From a checkpoint of a small image classifier.
Training: 11100 steps, batches of 256, held-out accuracy 100%.
Data: trained on rendered made-up planets, 195000 training examples.
Rows from block 3 of a small image classifier, named by matrix and row number. Rows with one number within an expert belong to one neuron, the router's apart. Each number is 50 + 15 x the weight over its row's rms, rounded and kept within 0 to 99. All counts start at 0.
Before each expert's rows are labels from the 100 images, of 14848, where the router gives the expert most weight on average: "top examples" is what is common among them. Only what is clearly more common there than usual is listed. The data: rendered made-up planets.
# router: router (model.blocks.3.mlp.router.weight, 32x160), inputs 0-159
# up: expert up (model.blocks.3.mlp.up, 32x80x160), inputs 0-159
# down: expert down (model.blocks.3.mlp.down, 32x160x80, transposed), outputs 0-159

# expert 22
top examples: full; moons: three; cracked ice world
router.22:34 78 20 78 62 58 54 47 38 50 69 62 44 58 68 60 54 25 49 71 36 48 68 37 45 57 69 58 23 51 38 70 46 40 40 65 61 50 53 40 64 34 41 44 54 66 42 69 64 44 62 46 27 62 56 64 60 56 39 53 41 45 62 51 41 41 73 49 26 49 44 48 39 55 29 37 53 74 55 43 58 61 34 33 62 41 70 52 25 82 60 51 45 44 78 68 71 50 44 44 59 52 33 63 81 33 61 34 70 64 47 80 84 46 57 20 52 74 60 36 39 51 38 43 69 47 51 53 27 40 59 69 75 80 31 46 49 88 80 35 56 43 55 61 25 55 60 56 10 51 30 37 55 60 45 52 51 37 52 26
up.9:50 50 50 50 50 50 79 50 50 51 50 50 50 50 50 50 50 30 50 49 50 99 50 50 50 50 50 52 50 51 51 50 50 50 18 50 50 50 50 50 49 50 50 50 50 50 50 50 99 50 50 50 50 50 50 50 50 53 50 48 49 50 50 48 50 50 50 50 50 53 50 50 50 49 50 50 65 52 50 50 50 50 50 50 50 48 50 50 46 50 46 50 50 50 50 50 50 50 50 50 50 50 50 50 50 49 50 50 50 50 50 50 50 50 50 50 50 50 50 50 50 50 50 34 50 50 99 16 50 50 50 50 50 50 49 50 50 50 50 50 50 50 50 50 00 50 50 50 00 50 50 54 50 50 27 50 51 50 50 42
down.9:50 50 50 50 50 50 07 50 50 50 50 50 50 50 50 50 50 50 50 50 50 50 50 50 50 50 50 50 50 50 50 50 50 50 50 50 50 50 50 50 50 50 50 50 50 50 50 50 50 58 50 50 50 50 50 50 50 50 50 50 50 50 50 50 50 50 50 50 50 50 50 50 50 50 50 50 50 50 50 50 50 50 50 50 50 50 50 50 50 50 50 50 50 50 50 50 50 50 50 50 55 50 50 50 50 50 50 50 50 50 50 50 50 50 50 50 50 50 50 50 50 50 50 50 50 50 50 50 50 50 50 50 50 50 50 50 50 50 50 50 50 65 50 49 50 50 50 50 50 50 50 50 50 41 50 50 50 50 00 50
up.14:47 70 50 49 49 51 98 50 47 50 50 50 79 55 75 50 29 50 50 64 50 72 54 50 50 20 18 65 41 18 53 50 50 49 30 50 68 43 81 22 50 50 47 49 51 53 57 50 56 51 54 16 19 50 73 50 50 53 44 71 50 24 28 50 52 50 54 64 37 56 13 52 19 48 45 50 67 58 50 39 50 47 50 47 50 68 52 50 27 59 33 52 50 50 50 52 48 26 50 45 65 49 48 51 56 38 51 49 54 50 69 50 55 50 51 50 50 85 48 50 50 50 50 49 51 53 75 10 13 49 55 50 85 50 26 57 50 50 51 30 50 15 50 51 42 75 50 49 00 51 33 50 51 50 10 53 43 50 78 43
down.14:51 50 50 50 50 50 00 63 50 50 47 50 50 29 50 59 38 50 50 55 51 50 48 40 47 50 44 50 51 50 50 51 52 49 50 49 47 50 48 32 50 53 50 34 48 48 55 50 50 56 50 49 55 50 51 51 52 51 50 51 52 51 50 50 51 50 50 50 50 49 64 51 49 50 48 50 50 50 49 44 50 48 50 51 50 50 50 52 50 50 52 49 50 51 50 99 49 50 50 50 65 50 50 50 50 50 50 50 37 50 44 50 13 50 49 50 50 41 50 50 50 50 52 50 47 50 49 50 50 49 51 50 45 50 25 50 50 38 75 56 51 72 50 49 51 50 84 51 53 50 50 42 50 18 50 50 52 54 00 50
up.20:50 50 50 50 99 38 46 00 41 42 52 50 48 51 26 50 85 36 50 52 42 50 50 50 53 70 50 50 29 47 40 50 50 48 99 50 50 50 33 66 52 20 48 50 50 51 31 50 51 50 52 65 49 63 50 51 80 50 49 50 40 50 47 52 50 31 51 58 48 50 76 50 50 50 49 11 27 50 65 49 65 90 50 50 50 48 50 51 49 51 49 71 50 02 51 59 51 49 50 49 53 50 48 50 50 50 73 49 51 50 33 50 51 50 52 49 50 50 50 50 48 50 50 99 51 53 56 99 45 50 51 51 51 50 50 52 40 50 50 49 51 99 54 57 57 50 50 50 50 53 49 57 39 42 49 50 39 45 38 49
down.20:50 51 45 52 00 50 99 56 57 50 44 30 50 69 61 50 49 50 48 50 49 53 50 50 40 50 50 50 84 49 51 50 49 50 49 75 49 50 57 50 94 50 51 68 48 61 51 51 58 50 51 49 49 50 50 49 50 49 51 46 50 53 50 47 35 56 50 50 69 44 50 50 50 58 61 50 59 49 49 50 51 46 50 50 49 47 51 37 74 50 55 17 50 50 52 49 00 52 47 50 50 51 50 44 50 52 46 46 54 50 10 54 50 63 50 70 51 50 78 52 52 52 50 43 42 46 50 47 99 53 49 19 51 42 89 46 50 50 50 50 50 48 50 50 48 51 46 50 50 50 49 50 50 64 50 49 50 55 65 58
up.21:50 51 50 52 49 53 00 53 50 27 51 50 51 09 56 74 48 47 22 56 50 54 50 50 48 68 50 52 50 49 52 50 50 51 51 50 51 50 50 49 50 49 50 99 49 51 54 50 53 51 50 49 50 75 60 62 67 49 50 55 51 50 50 76 50 51 50 49 51 48 50 51 50 50 50 50 52 49 50 46 63 50 50 49 09 50 51 50 50 50 54 48 50 52 01 50 45 50 50 49 50 50 50 50 51 52 50 48 51 50 47 51 50 50 54 50 50 50 50 50 50 52 50 47 50 00 46 48 50 49 73 50 53 52 50 50 58 52 50 49 50 43 49 52 92 50 72 50 50 48 49 46 50 50 50 53 49 50 49 50
down.21:50 00 55 41 30 50 50 33 50 49 48 27 50 50 49 08 49 65 50 51 49 51 51 50 50 52 50 50 50 49 53 50 51 52 55 50 41 51 51 50 50 52 50 50 51 49 50 50 50 47 50 49 50 50 46 49 49 48 51 50 51 56 54 51 47 50 49 48 56 06 50 18 80 51 56 52 19 50 52 52 50 47 50 53 50 52 50 44 91 46 45 50 47 54 50 73 49 53 50 43 50 50 50 43 35 52 48 49 51 42 47 49 49 46 53 91 46 50 50 50 54 68 55 47 50 54 53 47 53 52 48 50 49 29 99 50 51 03 45 50 50 51 50 50 49 05 48 50 50 45 55 48 51 50 50 51 49 56 50 50

# expert 24
top examples: rings; ocean world
router.24:40 64 64 25 39 53 22 76 47 30 60 44 57 37 60 60 70 54 39 62 39 55 55 64 44 34 50 88 56 50 66 74 70 67 26 42 42 39 68 51 48 38 53 77 39 17 58 35 72 53 56 25 15 45 63 37 53 87 68 30 34 55 46 61 61 43 48 67 65 89 46 79 61 32 57 43 53 56 43 54 52 43 51 34 52 37 64 57 46 55 40 52 49 58 48 64 57 58 41 43 64 28 60 78 66 18 48 46 44 55 53 55 38 38 49 58 56 42 51 55 56 69 78 50 46 80 54 29 30 57 41 37 65 38 35 50 75 69 52 53 44 36 42 60 51 72 54 31 66 61 54 77 54 44 89 72 23 69 74 50
up.4:50 73 50 49 41 50 39 50 53 52 50 50 50 53 50 51 60 51 51 66 53 55 50 48 50 50 48 50 68 50 50 64 50 39 37 50 50 47 75 20 50 50 50 50 50 50 50 50 50 50 53 13 25 51 50 50 67 99 50 50 39 39 31 50 99 50 49 66 50 62 04 51 48 50 49 00 56 33 38 50 50 36 50 28 58 50 54 50 25 50 50 50 50 50 50 61 50 49 41 31 69 35 52 50 57 50 62 50 27 49 77 50 50 47 55 50 50 50 48 50 50 72 85 50 51 74 50 45 47 48 50 52 50 50 64 60 21 96 50 42 50 50 50 50 63 57 50 49 53 62 50 97 50 40 83 50 46 50 50 50
down.4:50 47 44 81 36 54 66 50 54 50 50 62 50 86 51 50 58 39 50 49 50 50 45 48 49 42 51 75 91 50 35 50 48 50 50 52 99 66 60 49 99 52 52 47 50 50 50 62 50 67 50 50 63 50 50 51 50 49 50 53 55 49 97 49 47 53 33 38 48 46 50 35 48 55 50 65 99 25 23 50 50 00 50 65 67 50 50 50 87 56 76 46 69 72 62 49 49 70 50 51 46 55 44 50 50 50 53 83 50 43 51 50 50 50 50 50 30 40 50 50 49 49 49 46 56 50 50 50 62 42 50 62 50 50 91 31 45 85 50 62 57 50 44 50 44 46 17 50 95 55 43 25 48 51 43 50 53 50 54 59
up.13:50 90 56 43 05 56 00 50 50 50 50 49 50 50 50 65 50 56 46 50 50 56 53 49 45 50 48 60 50 50 50 68 50 50 50 50 47 48 67 30 50 50 50 50 50 49 72 28 56 50 53 00 20 51 50 50 56 71 49 50 28 49 37 50 78 50 49 50 70 72 21 81 50 47 48 19 50 47 53 50 50 35 54 19 50 45 55 50 37 50 50 47 22 50 50 62 50 45 40 45 82 45 50 50 56 50 56 50 50 50 49 50 41 50 52 49 49 50 50 50 51 99 83 50 50 50 50 27 50 50 50 50 50 50 80 59 51 59 51 42 48 49 53 51 50 50 60 50 49 53 71 99 50 50 99 53 31 50 47 50
down.13:51 45 47 66 00 50 65 50 50 50 50 50 56 74 50 49 50 43 57 49 50 50 46 50 50 50 50 50 75 49 37 47 48 55 80 59 64 50 50 51 72 56 50 43 50 50 21 61 47 57 51 12 72 50 42 50 50 49 54 50 62 65 91 52 46 52 49 50 50 49 50 19 50 62 50 72 50 50 50 51 50 23 87 75 68 50 50 47 99 50 61 47 83 59 62 50 21 49 52 50 45 63 49 50 46 50 51 62 50 49 50 50 50 50 51 52 20 42 50 50 50 46 50 49 62 50 50 50 99 50 50 50 50 50 62 44 50 50 50 59 50 50 48 79 49 48 19 50 53 49 43 21 46 52 42 42 50 50 73 99
up.17:57 00 51 50 48 50 50 53 15 20 50 24 75 42 50 59 49 14 50 70 33 50 50 60 51 49 49 50 14 40 54 50 59 67 51 84 54 49 30 50 31 36 49 50 49 49 32 84 58 47 51 47 50 56 62 48 44 52 93 62 59 71 50 70 33 48 50 50 67 63 68 46 51 58 49 56 40 48 49 16 50 58 39 52 50 54 33 44 80 50 10 43 50 50 48 50 42 59 51 58 51 50 50 72 34 66 46 37 54 50 11 52 50 50 51 50 50 50 66 51 54 50 68 50 65 51 53 48 58 51 51 45 50 49 53 14 54 31 26 74 66 50 31 59 48 51 58 50 43 04 48 29 49 50 64 50 31 64 88 39
down.17:50 13 50 51 50 50 50 36 52 82 50 50 64 50 08 54 50 07 74 71 53 50 50 76 95 49 50 50 40 64 11 44 51 43 50 50 45 46 40 19 13 50 50 50 53 50 47 42 44 50 56 49 50 49 50 48 52 73 58 50 34 50 42 47 65 50 61 51 31 71 48 50 34 50 50 50 18 50 56 51 59 50 49 50 99 33 47 54 50 24 50 50 45 47 43 56 50 50 48 47 91 50 54 50 50 30 50 56 13 58 61 51 37 52 54 50 48 48 47 38 51 30 62 63 51 52 61 85 50 40 47 62 84 54 50 73 31 50 46 50 53 72 37 51 51 38 50 50 40 40 50 49 50 44 80 17 15 22 50 50
up.51:50 87 57 50 21 55 23 50 54 50 50 48 50 50 50 54 50 50 48 60 50 63 51 49 50 50 48 60 50 50 50 77 50 47 50 50 39 50 66 23 50 50 50 53 50 49 53 26 56 47 72 07 20 51 50 23 65 93 50 50 31 50 44 57 94 50 49 51 62 79 19 84 50 48 65 00 51 42 51 50 50 37 50 13 50 50 51 50 45 38 50 48 27 50 50 65 50 49 42 41 72 42 54 46 53 50 56 50 50 49 50 59 34 37 53 50 55 50 49 50 51 85 93 50 50 59 50 44 50 49 50 50 50 50 85 55 42 74 50 43 50 51 53 51 56 50 72 50 50 53 53 74 50 46 99 53 14 50 48 43
down.51:54 38 43 64 27 51 74 50 51 85 50 69 59 85 50 49 50 47 57 49 50 50 46 50 50 50 51 48 78 50 18 49 48 52 75 53 80 50 50 49 99 54 56 44 50 50 30 65 30 57 76 48 67 50 24 50 50 49 52 52 64 50 78 47 47 52 39 45 49 49 62 23 50 61 50 72 62 20 42 50 50 08 50 70 77 50 50 50 99 49 75 40 80 59 53 50 38 56 50 50 46 57 49 50 46 50 51 72 50 49 50 50 50 51 52 76 25 38 50 50 50 46 50 49 55 50 50 50 90 50 49 52 50 50 62 45 49 50 25 59 53 50 48 50 45 23 05 50 59 49 43 11 47 51 45 37 51 50 56 79

# expert 0
top examples: crescent; lava world
router.0:64 74 50 43 36 45 57 27 41 28 60 55 47 70 41 61 28 63 53 46 63 72 43 65 70 42 38 28 16 35 42 38 59 41 46 41 66 52 47 34 43 72 24 54 41 38 45 36 27 38 51 49 33 58 57 31 13 27 35 90 48 54 34 51 46 33 43 31 25 49 50 49 34 51 27 57 38 48 71 52 64 60 70 48 45 74 40 23 47 52 66 59 48 51 44 65 51 08 56 57 59 59 60 49 44 52 68 37 28 61 47 30 61 30 49 56 34 32 49 54 44 49 17 74 63 57 76 50 52 55 22 56 44 42 71 77 51 50 68 40 48 49 47 61 25 69 49 40 31 53 22 43 62 32 12 35 66 44 32 64
up.0:50 50 50 50 50 50 50 50 50 50 50 50 50 50 50 50 50 50 50 50 50 50 50 50 50 99 50 50 50 50 50 50 50 50 50 50 50 50 50 50 50 50 50 50 50 50 50 50 50 50 50 50 50 50 50 50 50 50 50 50 50 50 50 50 50 50 50 50 50 50 50 50 50 50 50 50 50 50 50 50 50 50 50 50 50 50 50 50 50 50 50 50 50 50 50 50 50 50 50 50 50 50 50 50 50 50 50 50 50 50 50 50 50 50 50 50 50 50 50 50 50 50 50 50 50 50 50 50 50 50 50 50 50 50 50 50 50 50 50 50 50 50 50 50 50 50 50 50 50 50 50 50 50 50 50 50 50 50 50 50
down.0:50 50 50 50 50 50 50 50 50 50 50 50 50 50 50 50 50 50 50 50 50 50 50 50 50 50 50 00 50 50 50 50 50 50 50 50 50 50 50 50 50 50 50 50 50 50 50 50 50 50 50 50 50 00 50 50 50 50 50 50 50 50 50 50 50 50 50 50 50 50 50 50 50 50 50 50 50 50 50 50 50 50 50 50 50 50 50 50 50 50 50 50 50 50 50 50 50 50 50 50 50 50 49 50 50 50 50 50 50 50 50 50 50 50 50 50 50 50 50 50 50 50 50 50 50 50 50 50 50 50 50 50 50 50 50 50 50 50 50 50 50 50 50 00 50 50 50 50 50 50 50 50 50 50 50 50 50 50 50 50
up.10:50 50 50 50 50 50 50 50 50 50 50 50 49 50 50 50 50 50 50 50 50 50 50 50 50 50 50 50 50 50 50 50 50 50 50 50 50 50 50 50 50 49 50 50 50 50 49 50 50 50 50 50 50 00 50 50 51 50 50 50 50 50 50 50 50 50 50 51 50 50 50 50 50 50 50 50 50 50 50 50 50 50 50 50 50 50 50 50 50 50 50 99 50 02 50 50 50 50 50 51 50 50 50 50 50 50 50 50 50 50 50 50 50 50 50 50 50 50 50 50 50 50 50 50 50 50 50 50 00 50 50 50 50 50 50 50 50 50 47 50 50 50 50 50 50 50 50 50 50 50 50 50 50 50 20 50 50 50 50 50
down.10:50 50 50 50 50 50 50 50 50 50 50 50 50 50 50 50 50 50 50 50 50 50 50 50 50 50 50 50 50 50 50 50 50 50 50 50 50 50 50 50 50 50 50 50 50 50 50 50 50 50 50 50 50 38 50 50 50 50 50 50 50 50 50 50 50 50 50 50 50 50 50 50 50 50 50 50 50 50 50 50 50 50 50 50 50 50 50 50 50 50 50 50 50 50 50 99 50 50 50 50 50 50 50 50 50 50 50 50 50 50 50 50 50 50 50 50 50 50 50 50 50 50 50 50 50 50 50 50 50 50 50 50 50 99 50 50 50 50 50 50 50 50 50 50 50 50 50 50 50 50 50 50 50 50 50 50 50 50 00 50
up.14:50 50 50 50 50 50 50 50 49 50 50 50 49 50 50 50 50 50 50 50 50 50 50 50 50 50 50 50 50 50 50 50 50 50 51 50 50 50 50 50 50 49 50 50 50 50 49 50 50 50 50 50 50 50 50 50 50 50 50 50 50 50 50 50 50 50 50 51 50 50 50 50 50 50 50 50 50 50 50 50 50 50 50 50 50 50 50 50 50 50 50 50 50 00 50 70 50 50 50 51 50 50 50 50 50 50 50 50 50 50 50 50 50 50 50 50 50 50 50 50 50 50 49 50 50 50 99 50 50 50 50 50 50 50 50 50 50 50 50 50 50 50 50 50 50 50 50 50 50 50 50 50 50 50 49 50 50 50 99 50
down.14:50 50 50 50 50 50 50 50 50 50 50 50 50 50 50 50 50 50 50 50 50 50 50 50 50 50 50 50 50 50 50 50 50 50 50 50 50 50 50 00 50 50 50 50 50 50 50 50 50 50 50 50 50 50 50 50 50 50 50 50 50 50 50 50 50 50 50 50 50 50 50 50 50 50 50 50 50 50 50 50 50 50 50 50 50 50 50 50 50 50 50 50 50 50 50 50 50 50 50 50 50 50 50 50 50 50 50 50 50 50 50 50 50 50 50 50 50 50 50 50 50 50 50 50 50 50 50 50 50 50 50 50 50 99 50 50 50 50 50 50 50 50 50 50 50 50 50 50 50 50 50 50 50 00 50 50 50 71 00 50
up.17:50 53 50 50 50 50 50 50 50 50 50 50 50 50 50 50 50 50 50 51 50 50 50 50 50 50 50 50 50 50 50 50 50 50 50 50 50 50 50 50 26 50 49 50 50 50 50 50 50 50 50 50 50 50 50 50 50 50 50 52 50 50 48 50 50 50 50 50 50 50 50 50 50 50 50 50 50 50 50 50 50 50 50 50 50 52 50 49 50 50 50 99 50 50 50 50 50 49 50 50 50 50 50 50 50 50 50 50 50 50 50 50 50 50 50 50 50 50 50 50 50 50 50 50 50 50 50 50 50 50 50 50 50 50 50 50 50 50 50 50 50 50 50 50 50 52 50 50 50 50 50 50 50 50 50 00 50 50 50 50
down.17:50 50 50 50 50 50 50 50 50 50 50 50 50 50 50 50 50 50 50 50 50 50 50 50 50 50 50 50 50 50 50 50 50 50 50 50 50 39 50 50 50 50 50 50 50 50 50 50 50 50 50 50 50 00 50 50 50 50 50 50 50 50 50 50 50 50 50 50 50 50 50 50 99 50 50 50 50 50 50 50 50 50 50 50 50 50 50 50 50 50 50 50 50 50 50 50 50 50 50 50 50 50 50 50 50 50 50 50 50 50 50 50 50 50 50 50 50 50 50 50 50 50 50 50 50 50 50 50 50 50 50 50 50 50 50 50 50 50 50 50 50 50 50 50 50 50 50 50 50 50 50 50 50 50 50 50 50 50 50 50

# expert 9
top examples: rings; ocean world
router.9:43 44 44 49 66 38 57 56 41 53 60 71 64 46 24 38 43 66 53 19 30 29 57 23 47 48 57 53 61 68 52 36 51 41 70 42 43 36 84 45 27 44 39 49 47 40 52 65 24 49 48 47 59 25 72 20 38 64 72 50 42 33 28 33 52 40 56 58 33 85 48 66 68 33 60 54 29 52 38 55 22 50 46 50 38 71 65 43 48 78 77 63 51 59 42 41 73 42 63 53 47 67 45 78 41 17 51 47 37 60 84 36 59 40 20 58 46 49 48 21 30 41 49 31 36 60 57 74 37 33 32 49 56 40 46 50 66 67 53 55 60 40 65 54 46 50 43 42 48 85 35 78 78 53 51 69 78 71 67 57
up.8:50 50 50 50 50 50 50 50 50 50 50 50 50 50 50 50 50 50 50 50 50 50 50 50 50 50 50 50 50 50 50 50 50 50 50 50 50 50 50 50 50 50 50 50 50 50 50 50 50 50 50 50 50 50 50 50 50 50 99 50 50 50 50 50 50 50 50 50 50 50 50 50 50 50 50 50 50 50 50 37 00 50 50 50 50 50 50 50 50 50 50 50 34 50 50 50 50 50 50 50 50 50 50 50 50 50 50 50 50 50 50 50 50 50 50 50 50 50 50 45 50 50 50 50 50 50 50 50 50 50 50 50 50 50 50 50 50 50 50 50 50 64 50 50 00 50 50 50 50 50 50 50 50 50 50 50 50 50 50 50
down.8:50 50 50 50 50 50 50 50 50 50 50 50 50 50 50 50 50 50 50 50 50 50 44 50 50 50 50 50 50 50 50 50 50 50 50 50 50 50 50 50 50 50 50 50 50 50 50 50 50 50 50 50 50 50 50 00 00 50 50 50 50 50 50 50 50 50 50 50 50 50 50 50 00 50 50 50 50 50 50 50 50 50 50 50 50 50 50 50 50 50 50 50 50 74 50 50 50 50 50 50 50 50 50 50 50 50 50 50 50 50 50 19 50 50 50 50 50 50 50 50 50 50 50 50 50 50 50 50 50 50 50 50 50 50 99 50 50 50 50 50 50 50 50 50 50 50 50 50 50 50 50 50 50 50 50 50 50 50 50 50
up.22:50 74 50 50 50 50 50 50 50 50 50 50 50 50 50 50 50 50 50 51 50 68 50 50 50 50 45 50 19 50 50 50 50 12 50 50 50 50 66 50 44 50 00 50 50 50 50 50 50 50 50 50 01 50 50 50 50 50 19 50 50 20 22 50 77 50 64 50 50 78 50 50 40 50 48 50 50 50 50 50 50 50 50 50 50 50 50 50 00 50 50 50 50 00 50 52 50 40 50 50 50 21 50 50 50 50 50 42 50 50 50 50 50 50 50 50 50 50 50 50 50 50 50 50 50 50 65 50 00 50 50 50 50 50 50 99 40 50 96 50 50 50 50 50 50 50 50 50 46 50 50 50 50 50 50 50 50 50 50 19
down.22:50 50 50 50 90 54 50 50 50 50 54 50 50 50 50 50 50 50 50 50 51 50 50 50 50 50 50 50 50 50 50 50 50 50 50 50 50 50 50 50 60 50 50 50 50 44 50 50 50 50 50 50 50 50 49 72 86 50 50 50 50 50 50 40 55 50 50 50 07 50 50 50 50 50 46 50 50 50 50 50 56 50 50 50 50 50 50 67 50 50 50 50 50 50 50 99 58 50 50 50 50 50 50 50 50 50 50 50 47 52 50 50 50 50 50 16 50 50 20 50 50 50 50 99 50 50 50 50 09 50 50 50 50 51 50 50 50 50 50 63 62 99 50 50 50 50 50 50 50 50 50 50 50 22 50 50 50 50 00 50
up.31:50 80 52 44 50 50 50 50 50 74 50 50 50 50 50 50 50 50 50 50 50 54 50 50 50 50 06 50 32 50 50 50 50 13 50 50 50 50 50 50 34 89 01 50 75 50 50 50 50 40 50 50 41 50 50 50 50 67 04 50 50 39 31 50 56 50 50 50 50 54 50 50 27 50 50 50 50 50 50 50 50 59 50 50 50 55 50 50 00 50 50 52 50 00 50 58 50 44 50 50 50 36 50 50 50 50 50 24 50 50 50 50 50 50 50 50 50 50 50 50 51 64 50 50 50 50 99 50 27 50 47 50 50 50 50 88 45 50 72 50 50 50 50 50 50 50 50 50 40 50 50 50 50 50 50 50 50 50 53 28
down.31:50 50 50 50 84 56 50 50 50 50 64 50 50 50 50 50 50 50 50 50 60 50 50 20 50 50 50 50 50 50 50 50 50 50 50 50 50 00 31 50 50 50 50 50 50 32 51 50 50 50 38 50 50 50 50 91 50 50 50 53 50 50 50 50 50 50 50 50 50 50 50 50 50 50 47 50 50 50 50 44 50 50 30 50 50 50 50 95 50 50 50 50 50 50 83 69 50 50 50 50 50 50 50 29 50 50 50 50 50 50 50 50 50 50 50 01 50 50 49 50 50 50 50 50 50 50 50 50 50 50 50 72 50 50 00 50 50 50 50 50 50 99 50 50 50 50 50 50 50 53 50 50 50 00 50 50 50 50 00 50
up.33:50 50 50 50 50 50 50 50 50 85 50 50 50 50 50 50 50 50 50 50 50 50 50 50 50 50 10 50 16 50 50 50 50 00 50 50 50 50 54 50 39 50 05 50 50 50 50 50 50 17 50 50 07 50 50 50 50 64 00 50 50 14 25 50 50 50 50 50 50 50 50 50 50 50 31 50 50 50 50 50 50 50 50 50 50 50 50 50 00 54 50 50 50 00 50 57 50 50 50 50 50 37 50 50 50 50 50 28 50 50 50 50 50 50 50 50 50 50 50 50 50 50 50 50 50 50 51 50 43 50 50 50 50 50 50 99 42 50 54 50 50 50 50 50 50 50 50 50 41 50 50 50 50 50 50 50 50 50 50 03
down.33:50 50 50 50 99 84 27 50 50 50 99 50 50 50 50 50 50 50 50 50 50 50 50 50 50 50 50 50 50 50 50 50 50 50 50 50 50 50 50 50 54 50 50 50 50 50 50 50 50 50 50 50 50 50 50 60 50 50 49 50 50 50 50 40 50 50 50 50 50 50 50 50 50 50 00 50 50 50 50 50 67 50 50 50 50 50 50 99 50 50 50 50 50 50 50 50 50 50 50 50 50 50 50 50 50 50 50 50 50 51 50 50 50 50 50 26 50 50 50 50 50 50 50 99 50 50 50 50 50 50 50 57 50 99 50 50 50 50 50 50 50 85 50 50 50 50 50 50 50 50 50 50 50 00 50 50 50 50 00 50